Weights of a small audio embedding model: 9100 steps.
Rows from block 6 of a small audio embedding model, named by matrix and row number. Rows with one number belong to one channel. Each number is 128 + 24 x the weight over its row's rms, rounded and kept within 0 to 255. All counts start at 0. Numbers have three digits each.
After each channel's rows are labels from the 100 clips, of 14848, where the channel reaches its highest value: "strongest on" is what is common among them. Only what is clearly more common there than usual is listed. The data: simulated sounds of rotating machines with and without faults.
# convs1: grouped (4 groups) 3x3 conv, stride 2 (model.blocks.6.convs.1.weight, 256x64x3x3, each kernel summed), inputs within the group 0-63
# convs2: expand pointwise conv (model.blocks.6.convs.2.weight, 512x256x1x1, transposed), outputs 0-102

convs1.40:193144118170090137125130147185105139130123110116123147103120129124166100079099122118192118114152126141127126113137117114170164109147100126177141131128144113119127137154153140116157118166123116
convs2.40:129169146139128147133109104100113133126107080120107090130125140170142120148153116118095146159151117121109071145106128181127136113165133165114119076093141107091098157116102131132151136132162129121153120147150109090130178098138142110127090108151068120130160185113144089156163115148146127103160086088131157076074
strongest on: speed flutter; electric motor

convs1.14:161095128116145110158134175178115113139122140125128155127149158108152100084149160140120137132119145113158100154147079155151122156156133137161133100095137099151148142110144113122158161140106075
convs2.14:121164112122128107162131113119095126087158179121171113111115151143148128148124129158128130132127124171123119155114128134152117127122117143116132140130119120133150115131163098123139114129117144125143104149129095138125108105137163159122105125135109134130108194136163122122180133121140125110165095114094144138159
strongest on: state: faulty; squeal; speed flutter; electric motor

convs1.222:144166132153158133128139132146123183101140108156137113168086115116128121152105139161127156119101100096132104135111170171107108136090079157141138156101105179104118121132118161133125127110120158
convs2.222:113103154111118149139142170113134129115159136168154088136141121137155130123151139146128120101116110114155128136118139113150088114133142111144109127103147102115096109109135103106095099138059122131110139170136116117127159121140115124139123110165140153156097136075126147161116087127143156132096125136134162164085
strongest on: piston engine; bearing knock

convs1.22:184136127121130113135118114097162128107086124084146121134079104157113129114122121095138131149151103103142143116109159108114139130141124114116137106116112138091104150155167132123200134160140186
convs2.22:148153150181089135159120128148121154115142140121139041140113106146150113145152130085122132128118127117134165115083138106111117170118152101132134128106134139129107127110157158121087119132130147153125153148151136112120101130085146149139125107140111111162149155088101149142108119105146144134086170151143129097165
strongest on: electric motor; rattle

convs1.65:122091111121154101125127115107074147107081144148112107159127107110156123127097106130153116120117100119122162107120161103126122066119129114123147138143105129136135184065128121101165103103132157
convs2.65:146124104083111147159130104120105093147126127095105144134104153127113120092152119117090126132115160128106126103095126116172136144111113127095129115099139135087121143108145124117137113098131114126136116122117108150080098105135156090127111117110117126100125158121175108127157081162148122137080073100156138094096
strongest on: speed: slow; piston engine; rattle

convs1.175:109155153129085105135116102143106087141118129149126143150163126136147113131114122147111152178164108114093185122113122096135098130162121135168126089117128161172141120135108185129123164132156132
convs2.175:099084094119111097122088132121141126119175080132119120153137146117138075134092113196127109162136129134142110140167109129134146082133134077140090147124165120087116104090136106130124103101155173147126125102096108150122135162094107160162175112129134142163106111148130086150120100140105130077092125150129140126127
strongest on: speeding up; turbine

convs1.217:160149089136139117154132141185108123147111121088150116148130143129089143128100103122126144101109143114139104121126128058122085140101079091128117111117158164128139106140142102113117117186116126
convs2.217:143106099143119090119122092137128196114168105159166141178112122153093125133133152129133122157122136123151144144103120097169117139151089095115115079158173111148147116139140137101116132120125098140076206120124111136133137093165136126119122086120110111139106088102133104116138148128109173124090150122118122148134
strongest on: rattle

convs1.149:086144128130120106120125107130139125112130123122149105156135079142127162128123103181131134132123153137164130176148220138143133095119134145125119084165110170125130112138122102106115154142104104
convs2.149:158138095128142154127133130111164147128082093108132122134094121117109126106103106116165110118123156159133101152131115085115166102189095109162105079148107147161116130116127087149126136124113157143120139119131116143069112143115133123153134116099082132109084123135153132151122154129141152154120152119108115125118
strongest on: air leak; state: faulty; piston engine

convs1.166:123162139120100115117132102159137118156109144100143204155145111153155117104098122138097106098142127092113157107102133149142130120170104145131100090083149149154142101139121121110160123091099136
convs2.166:132136127118168107160111108140124113110115097086102144116157064119138157161141149131103132130118186147147121136117115123105128130144135148184093118151103173114088153109161128113101123104100106159144095130123109109154119105118105097128112153166155126124109132119139127128136113158122123104114128103123118080145
strongest on: bearing knock; piston engine

convs1.74:080164170147118136099122110119107132129105130156086154156130180117120120134091116142138088099176128124130084114105115145142119163134116156099115149127111110090141107145160087143087115128145114
convs2.74:132080153133114138124086109147106080098069125117114114171141160136077149108159131182099156125135156082143093103150132125099163166117114132127139128128116082146126142123117131068120074101135143074101164137120128125110130143135100153112135089127132127104163106123099114132158149115133093136136100125124129124178
strongest on: state: faulty; squeal; speed flutter

convs1.42:087139124125097172145109154147135118141115134110133115143127170149097088115110176100133135102150114132151114083146102114100145154180109146127179121102122126136130133098148117123142190160111113
convs2.42:169112161141104113091115128090138132108116109154148141144099090157156116067103120126090146124139167122132147118096139138124115159120132118120105114080135148137161153145141121131104100119073125151127136095165126141142128165144123121117101138127168142159123125165134131143106136109122071114128178106110154117144
strongest on: speed flutter; piston engine

convs1.34:134142099112096101167125129156152088115124114066142139118078145133139109143099145094145123099153144115120153141058132118108102122128114127138153133123146136075120109111155117089094105109138143
convs2.34:112149143096178110126137133121186064110146165172139143111120094119120149136111161146138098170129140139161135153098144107149081111122164127132120110119110129131129126147146132115159124165113092128155142113175112141118166107087142154133175180109107114125161162141098126140116136146129150130136147148125061142128
strongest on: state: faulty; rattle

convs1.231:089114094192126110124095115125115147108111176110115097128129120136115155093122133121143115115079088170106101088131142141130100116108154127144096103156168087149112100120137136133118133152156150
convs2.231:131128121143107120182111108141087188156139111136150122124143122103158093128116117140172111158137135141130130156109118095168183096117115140152092138105122151143110120125128119096171109112150154117120103163099117120144139130134082151127134090129142137117168129112195124147138118133147160127136090110086150123139
strongest on: gearbox; piston engine

convs1.247:122163088131177126118117135192163153103104120137139077162142126104099156137121113117118144129130138118142113160119127098125127138166161116127095093144111140152081138096115142153135149160086110
convs2.247:100124128122110134174128146145108184136120140113147125113095137140121122116169123147141143139180098177120136111108131164112133145152111109083165111108118104124142108161151127157136123162146112088106093147145119150096111051135162119141111162135139116167134143133151116166121127144125160116144167127131114110121
strongest on: state: faulty; rattle; speed flutter

convs1.122:107111148153122117118141138145136105143073132132148130084110126080109131150128091111132098116103165145134117086135179132135113142134105133175142157149126133166132142076104184143135160106125110
convs2.122:125103137128162110146122126122173144093146084134143123167098179129108112127114110126115152145106127126128130096166102128130115124151129134118177110124108155138133134105139111127099122113067137113096147136179124123068110090105146115102113094105152153098143105115120070161149141130175117144129092103154107147146
strongest on: turbine; gearbox

convs1.88:126169145144123151114151113199114089122123112084176103126137138127113110128128119112139158174097128160125149110163154114082168110151113137158111123107133113136153143112139156121113101154101159
convs2.88:114128083163137129090104106121128129195123098154099175104110114168137126121136129107108101148136079167100095156124143113111124155140168109086124088175105121141137098113126144117165123210154145075138100102113165138140110112131100129181126135119114114110121139135173128170116144140122152128126115160104114089090
strongest on: reverberation; text has "reverberant"; electric motor

convs1.78:080166152147127101135111106127167086127107124102101092122117105144083100165122128074124138129113100123132139107081130151113148126097107128106154131142080123079102111119144127119166145124144138
convs2.78:117172098110126131164143151118162107140157126150121099129146151185124146144164105127142191146114134104156121064153113110121109120106118159145129111126090147109123128181134142112137093096164114119109142123116087153110106091131118093144105146146150131104167136100112123159109139153124119125119173105132113128120
strongest on: rattle; piston engine

convs1.139:176150161115173149157133141121119123129109149134102128139104163110119114141102157160143129140130055145123110126064169110117097079120153171132124110141147125158113115119141141108137136146130107
convs2.139:122082126132125109119106099118119109124137132120118119124107079110121162102126147149122110116116151152146153127104135100134122145178108124144160080149127106125099132130105132130118140196145126115140103151100128090097151148157176128105134103165148053138191126117129096095129151125110122114115120104113172124107
strongest on: air leak; state: faulty; piston engine

convs1.132:096128092137087119157122107121122138151094140106135123148128084098128098114131177215113135119133123141130127109125185138125116174116139148119135105129154140125131081131137102136131120080117109
convs2.132:130150130142149119126138148142095121086146203107124117102143138153132128132132077170104120127152096089106134104128123123166154121147150152137169124144108124131135116122130095131129123088124124097127172126109121125140104126176119134133102119136146170171105163121114103128132123156120097142117137130139114084127
strongest on: air leak; state: faulty; piston engine

convs1.6:114140107134119098114099111119148146145129104122104098114073105127110157094141148126142128150154134118096109131161116113105146106119127139118138148099128155101113166109066169047106130110132143
convs2.6:134195114091100127113153124159128138133118134139120118105109145167165124171161117171117124129106172103100119148100156094118116097151139122121136121113106114121104146144129078140154115147174077128071093135127124131108170128091098128173142133143112121133091080109136154130146110104129061117127118111188142200106
strongest on: rattle

convs1.20:106158152124114077106131163114122144124138095104137103071146101103106132100114127114171167169126134148145138094109124116154160121153140118148141152095124140117121168160146133113193101135120129
convs2.20:114172145104100130121174100117088122130145119173143102143167095147121108115143145121084120138162152129139137112135107148130156152153129123140142128149152164139126140136154124147114106116122160113161143079137109126110118145124079084166089118130133121110108171146114119136141170142127121102093140131123165092102
strongest on: squeal; speed flutter; electric motor

convs1.178:157118121107114154102125094120111120146116090126129094148129148150157152128096113150116116134104105094152123118124167123160200112121128114204116109119096119135120097118111078107122123102130108
convs2.178:114109134106115146146122105099158110119124155156092140113162149151129124100109127128138132118125174154129103154121135104097119095104100087132123107168146153102109140137124098156123100141104103136136126144088133131087139126127137131132104110099136118122112135105096102070093161114127150151128128145154095128090
strongest on: electric motor; speeding up

convs1.186:137094189106139102134152117133112098131121164103146123131110155168139142135118147147119141151116130152101119090105121111106126101123114161160152114132138175168125088143071117150153152160154095
convs2.186:128144140113138145139145142091106101125141132112118143087145152047139117140159116137136091098137118070092125140133121108145115173117132144132130093100122160076101122095119126125125136107093160130155111117125137100118130090122153146158119145097106074157144102172151160162115133147160117144104091121126113160130
strongest on: electric motor; conveyor

convs1.43:130127082141103151121104150143056145136088098116154086194129166130141127090135147114141104124098114140144136130117132174150138131157112130108157154146147113146129142124162122141132117106149091
convs2.43:113127132130140141155129159104169142120135143165148159116173125143128151150070149122116149149147156149114161131116170147152150114112147161167166127111118146124102126068095112131110132117130125117124091128117136127162130156129154131115128134155079097153155138114177138148179145148151160126119144119137149108144
strongest on: squeal; electric motor; speed flutter

convs1.109:147122163133117145125152094167144122141094067104163076138148133104124120126112140115146117163116116176134133096113135117098131137105092104122165100114130112096145147130092165134102092115154161
convs2.109:131157114119140157099155124090084135164132150128144166173096125150082122148102103121161112130101103138131105125158111093120150123135140129108132113107111145128120137092144120090130123146110163144072135114150147135090136082161145130162109125105132158130137114138142152194141110145131115202102103180152136128113
strongest on: electric motor; state: normal

convs1.2:099122137134081134137159130133086145170131095149149143084123203134144139114119127121167129137133079149119110121141102139159096105134129144177135108145090119087124159125130117135113168135137123
convs2.2:089155125128152147151083126100115126116157112139111147168165121094122133121141126145101131159132082070155133114105148127134127095162149146139118133154150115118115125107070119139166107159154164104107136096098135149113113171118087099127150126136125121155108165153074117122185112161126134101101084101154124125131
strongest on: piston engine; speed flutter

convs1.209:135128098138157142104110133118109135076106097155133112159125169126094131155117136133158157112140105085137093144127170168130151127077113142133126119085129134103090158111138151156112097114176137
convs2.209:129104145139093132144083090172118145116113109133156147093124109068120111167162145143096103111132112111146155110099118109102120094118155123132151159130123133105130109149117129140147089143138179152119184165143125110096163083111127090160104093148179142185098160117113138081105104139149102106107127082167110173137
strongest on: bearing knock; piston engine

convs1.197:119123146165134143129164156067091133131144184158171087143146113134155165132136160117144119117100146155131109083119115127135142125135101152097113077117163119135120113137137108090115154118126151
convs2.197:134105078167100115133214115117141116174137111149122164135116111113120125110105097183137098128135149127137098101118086122135126152108169143153099119165133177138142160119131127127119127104117160130113114100167110122133113146156155165112163137091110111126141140123151128088123114120138100142122136112129173126124
strongest on: gearbox; speed flutter; electric motor

convs1.218:118109105118105123127153119130115106077148169136127120106183135096178095128134166118107125118129134196125146127152102140110145136107176080113137099163143127126111135129112179113109128116125135
convs2.218:119137149121104133121146080109163125126134076135110130150152158137115102091174151109101095163120134165154135108121134100095093113118112113130082115087101129149116112154162113124137120073100172119099119143125125075147158137129081151160148141143135143178135090127132125160144167162136115163138125097147120135111
strongest on: electric motor; rattle; machine: gearbox

convs1.113:110133092122100171138141110190127114149102094132123140160110133126106169144123079104121123154093124111111082128127144112130143120147131139108060107110103101108126143142091116121101111162099143
convs2.113:113134159114127088121148115110163095163123140163142139162132111112112160162139114138118132079144146080140116145145132151097146112126125092125148173109112134108142146130133189123066105141148109122122124096127103094085146118135158169164149128120092129120106100170113094118129059123156156098119088107120152142085
strongest on: speed flutter

convs1.185:125147148132133112125081166165145105098098165123141162131118118180153144086133138098104095113143188153128140150101117119127159138104123162132117108106092140166124155141112135092132143132130088
convs2.185:142147129145073129136140134153114093165092127111133120130150122132169127158103137170120139127145131119155113140096150111118174113162123135149098134111138105118139127155164145123112122158100157142068129129113110142108123156115144113125160142171043112168133113124168143121152108120127109134169108081145122123086
strongest on: speed: slow; conveyor

convs1.96:095114145110158090143161101156113106112143109093211110092120134149101107142117139106142126184096113133150137130163148087119123156128113142155127152124114098110159142111121158126122106109117118
convs2.96:142139144118135111121134148135098160154137140112114149102112176110122112168113131156147122084116123137129125124119154128096154099101121137080138115148136158107126127096104122157109158190147111144162131125130078121132143104120151137098156136113151091108135107116072128177160129124094125119109134118130146097098
strongest on: state: normal; text has "fault"; gearbox; machine: electric motor

convs1.170:090134102103165145109143118095113140170116098131117097155120086108142142101120142150130148148132118139136103113155181118116160152097137120134145128144082097135147124173201126166116130140122137
convs2.170:183108146200157103120131138140120089115132138123126153114122113144130132125114143135166118100130126122127117079140112118097103135147146166102190157172114130117106156111114101082130112153116126102163150141160125126138085132109151106138119072145108116159080097118119100103117140104128153125117138165152149129131
strongest on: state: faulty; speed flutter; squeal; machine: gearbox

convs1.188:095113148099110164121085097122130109123110157155148104130100137141107115113110162119119186157128091133110137116076134104147109112136102159135118143093109169102122083159117140132170124156135102
convs2.188:097119154107148147146127121158101160090126139111128134129137098105137156101098166130127125126185117113173121139143101082094140145108113122145129177152128100090118124137125107126138150123125137145105113178129093130106123120129187131137081149110137140134124110140161147134094157164139133128094135117142193114150
strongest on: conveyor

convs1.25:132186130118098150126123146090097133108139117097117096118113109118130105130084098092188111147158123147127102118116148115100096102141109122156126101120140124147163129130107150073169144135144090
convs2.25:142137166139148164105135129131136134154116144166158105113134137107130156202103122117102142144097135136106103133158091150117129115147115127117139154127089162098121170125103135118134079139120135119154154128145123157122148130103111153086145116132148153150119138173088124100086139084129117147126104133157095119182
strongest on: speed flutter

convs1.227:115116142129112115121083118125185120148093097088157152139131138152112149125101121088104090113130075108116069110108108109127106088133159129102107129160139152116135134085135099121122146147143149
convs2.227:112100132085170110190152122108110095091122122147134094088152180133160097174121136124173139139138130134109137131142152119134095149149124130133129171144121104105113125166132160136104120095124087157141159125150072134175109099104168146087088151159084111164130126126164156095128127110133071130121121111160095104165
strongest on: speed flutter; electric motor

convs1.251:123125134163131159137102153147151148124177157109140151114094137106110132116097124142151115132119086089138113110140161133113095167133116111103103118068120156148111188120121142144105112088093105
convs2.251:129106165130094136108112165138132089096084151145142130122126141131123105135122102141085161142133111128126137095097135091122136144159161118133099127153126123145097116104108081141159158141095127143088117094132123122127118152129157132141115129093143125120090152162109117146121113168103096131136078119143134105180
strongest on: bearing knock; piston engine

convs1.55:167147132153124148087105130097157163110079091164125112141136113179116135168150143119117146099098110098108145129123159138133133170123095102138138118085137143138092145134117107082133160132142151
convs2.55:140144152123148150142109130140132102115096102116097109098131108163141138142106149122146166121113109155109088108148092096136122127119124134142141141122122133131084121111134138117109113092122133082166120137091122178104141134111102155102094186137096108135118119153126101149152139141142141148153133142145143088110
strongest on: turbine

convs1.64:096144147111172117121149115162083134117147090110164092130142102168127104118098134116137131136125122177150129142129116097106168143135121110129107116103151153113161115158093161078117075112129118
convs2.64:160133146176114148151103107135103125170116129171119114120131108145099145144099156151127118142140115116143128108110146141133120135149148093138137092129139117141133128142090145173155158155110132084135152129120119121140101122122125139115141123137129120120111091124100133134142117104117115130140114161144113119151
strongest on: electric motor; muffled (low-pass)

convs1.200:143141094120107107114121125146105091103113141116112080133132089131111141119115147125131133101151114141107154087181111108143102135134111089134110133158117118080073100111140112129154054136145130
convs2.200:087136090135141151111142124094094089149129129139121118140118103128124103083158110126147125115191143126165146134100160165159138173148111096102120147141119181124183141111125157102136170125148104144106104090131132136129110143138111117120131131066135134110107139121134153125148142155149142112133097141141083141160
strongest on: pump

convs1.13:121126126130113128092145176115111121127132087123096110108120098129135090114117112182130127110087124147157113106095096117164124055086102135154110127109113115117156151132082152107143140152117130
convs2.13:135134115141104127134131117124139134160132095135117162107151151124134155124115131086129158110126152139110131124169133119145148138127143110112120163119131100118180128134161138127142155097147147104141170115118091123138136093133090115129094135146089139117086109109131115104181121141136112120082131132145119205103
strongest on: pump

convs1.106:134121120122175103140111105101073102173109166136113134124095131122159097148104172108094115137141132142164154127121149167103091128146110149137126138108151096140111173111165148116115101160123116
convs2.106:164129116144109129101172125079107062110111159126096135114114149073113098151116185163169119130184152150126133113106140156116095170161118098142172160166134099151129113131135126166138131109165138128147180128117089173142120115140126140155152123143115136152134181159129116108175155079177113154109072153075144114130
strongest on: squeal; electric motor; speed flutter

convs1.124:115163128160152077127096134121088062095130131137098127094161142102083146121109116112101168105106100120138143080137122136105140121156130110143131130110117114118096117100127138084130122161112154
convs2.124:180108140126109121185095126060095093119100134126131122140144132173128116111125144081139154143158143153144099145130163116063109158113119090209118169135095120155140144143135128157158162175091135078116134071124125108178103139131146088143094128130159149070140137146106151127166141108136129105144139116189120102135
strongest on: electric motor

convs1.233:149093102160115123118131135097154086118116159172165118132106114118146148125129196145161111119135109132153122118118127111149110118141134120115097132118172092124152106186131104106098127114179153
convs2.233:131107130127092140105128153157157150080114159104150114153105132118098103133119102131126138104139129136134118101120146066104107102107101111134105160092093169152147137121110137135111133112122112166140129119115152121113109086133120117110112135169079108121124203124122125114134133137114153132150163153112165136113
strongest on: speed: fast; bearing knock

convs1.50:118082107117139126086167130110134112126131080149088124081141105172121130129113108159147117113115122123106137130110134084137122132096116145132139129088132091142177087082099166109100113124102126
convs2.50:118095133140121128095160149102150107107158094130104136111180109104104143138123154117106127115122102181144117101140102127128090167115138092130119099100122158139121105084161128145140129129052131173118157156138143134158117104133099147097135152161131162132126157122117126103110152156153136139118125154128077141165
strongest on: rattle

convs1.123:096166127104109131129117133176147122098134112126104120096128114115114129110153112127110097141107125187143127120116132158124109129113121114148099104121173091107171105115136126105110139189188170
convs2.123:128169114125105114116121172156126124136158146127116152147136124157097150107140128111103110076126151065113110149169160124125147119126150203117113146133119139152153144092135183144119131153084080129108102141103131120138169106136101141159118114112162150120126083171154093105127160152134135123130164100161114121125
strongest on: speed flutter; squeal; electric motor

convs1.254:155132147117117086134177163114119101126140129155110132138131133104140146148071102099133124128170150109133103161144101124105083125102143126099147141153095097112112106073127133129116093116126184
convs2.254:138111104095146140110098112087100161114109135091134117150135126089131156116130100144132074123092128071112100135148103099148139120154114170107113140084085155114132125121131155122124122101137137174127097147137153104151154120162142114139165144163125117124127147089140111136125087126122158146121130105079112113132
strongest on: state: faulty; bearing knock; rattle

convs1.76:089124156103146132123136118140105116126102092160163123114098105092103174121191124137134148145110086146120134130112127116125151107126105076159092086107102111098104112106103129095121141158118121
convs2.76:091171117107157151135120131118096105116089131051126139149129083127145140148127112108146133123133157090150135134121097127123135149158182096083077122104103149114094133152119120098124110109115146121146117152114149123160135148085124162146146182139138101137134177166127080121141114138100121158118117124144170131158
strongest on: rattle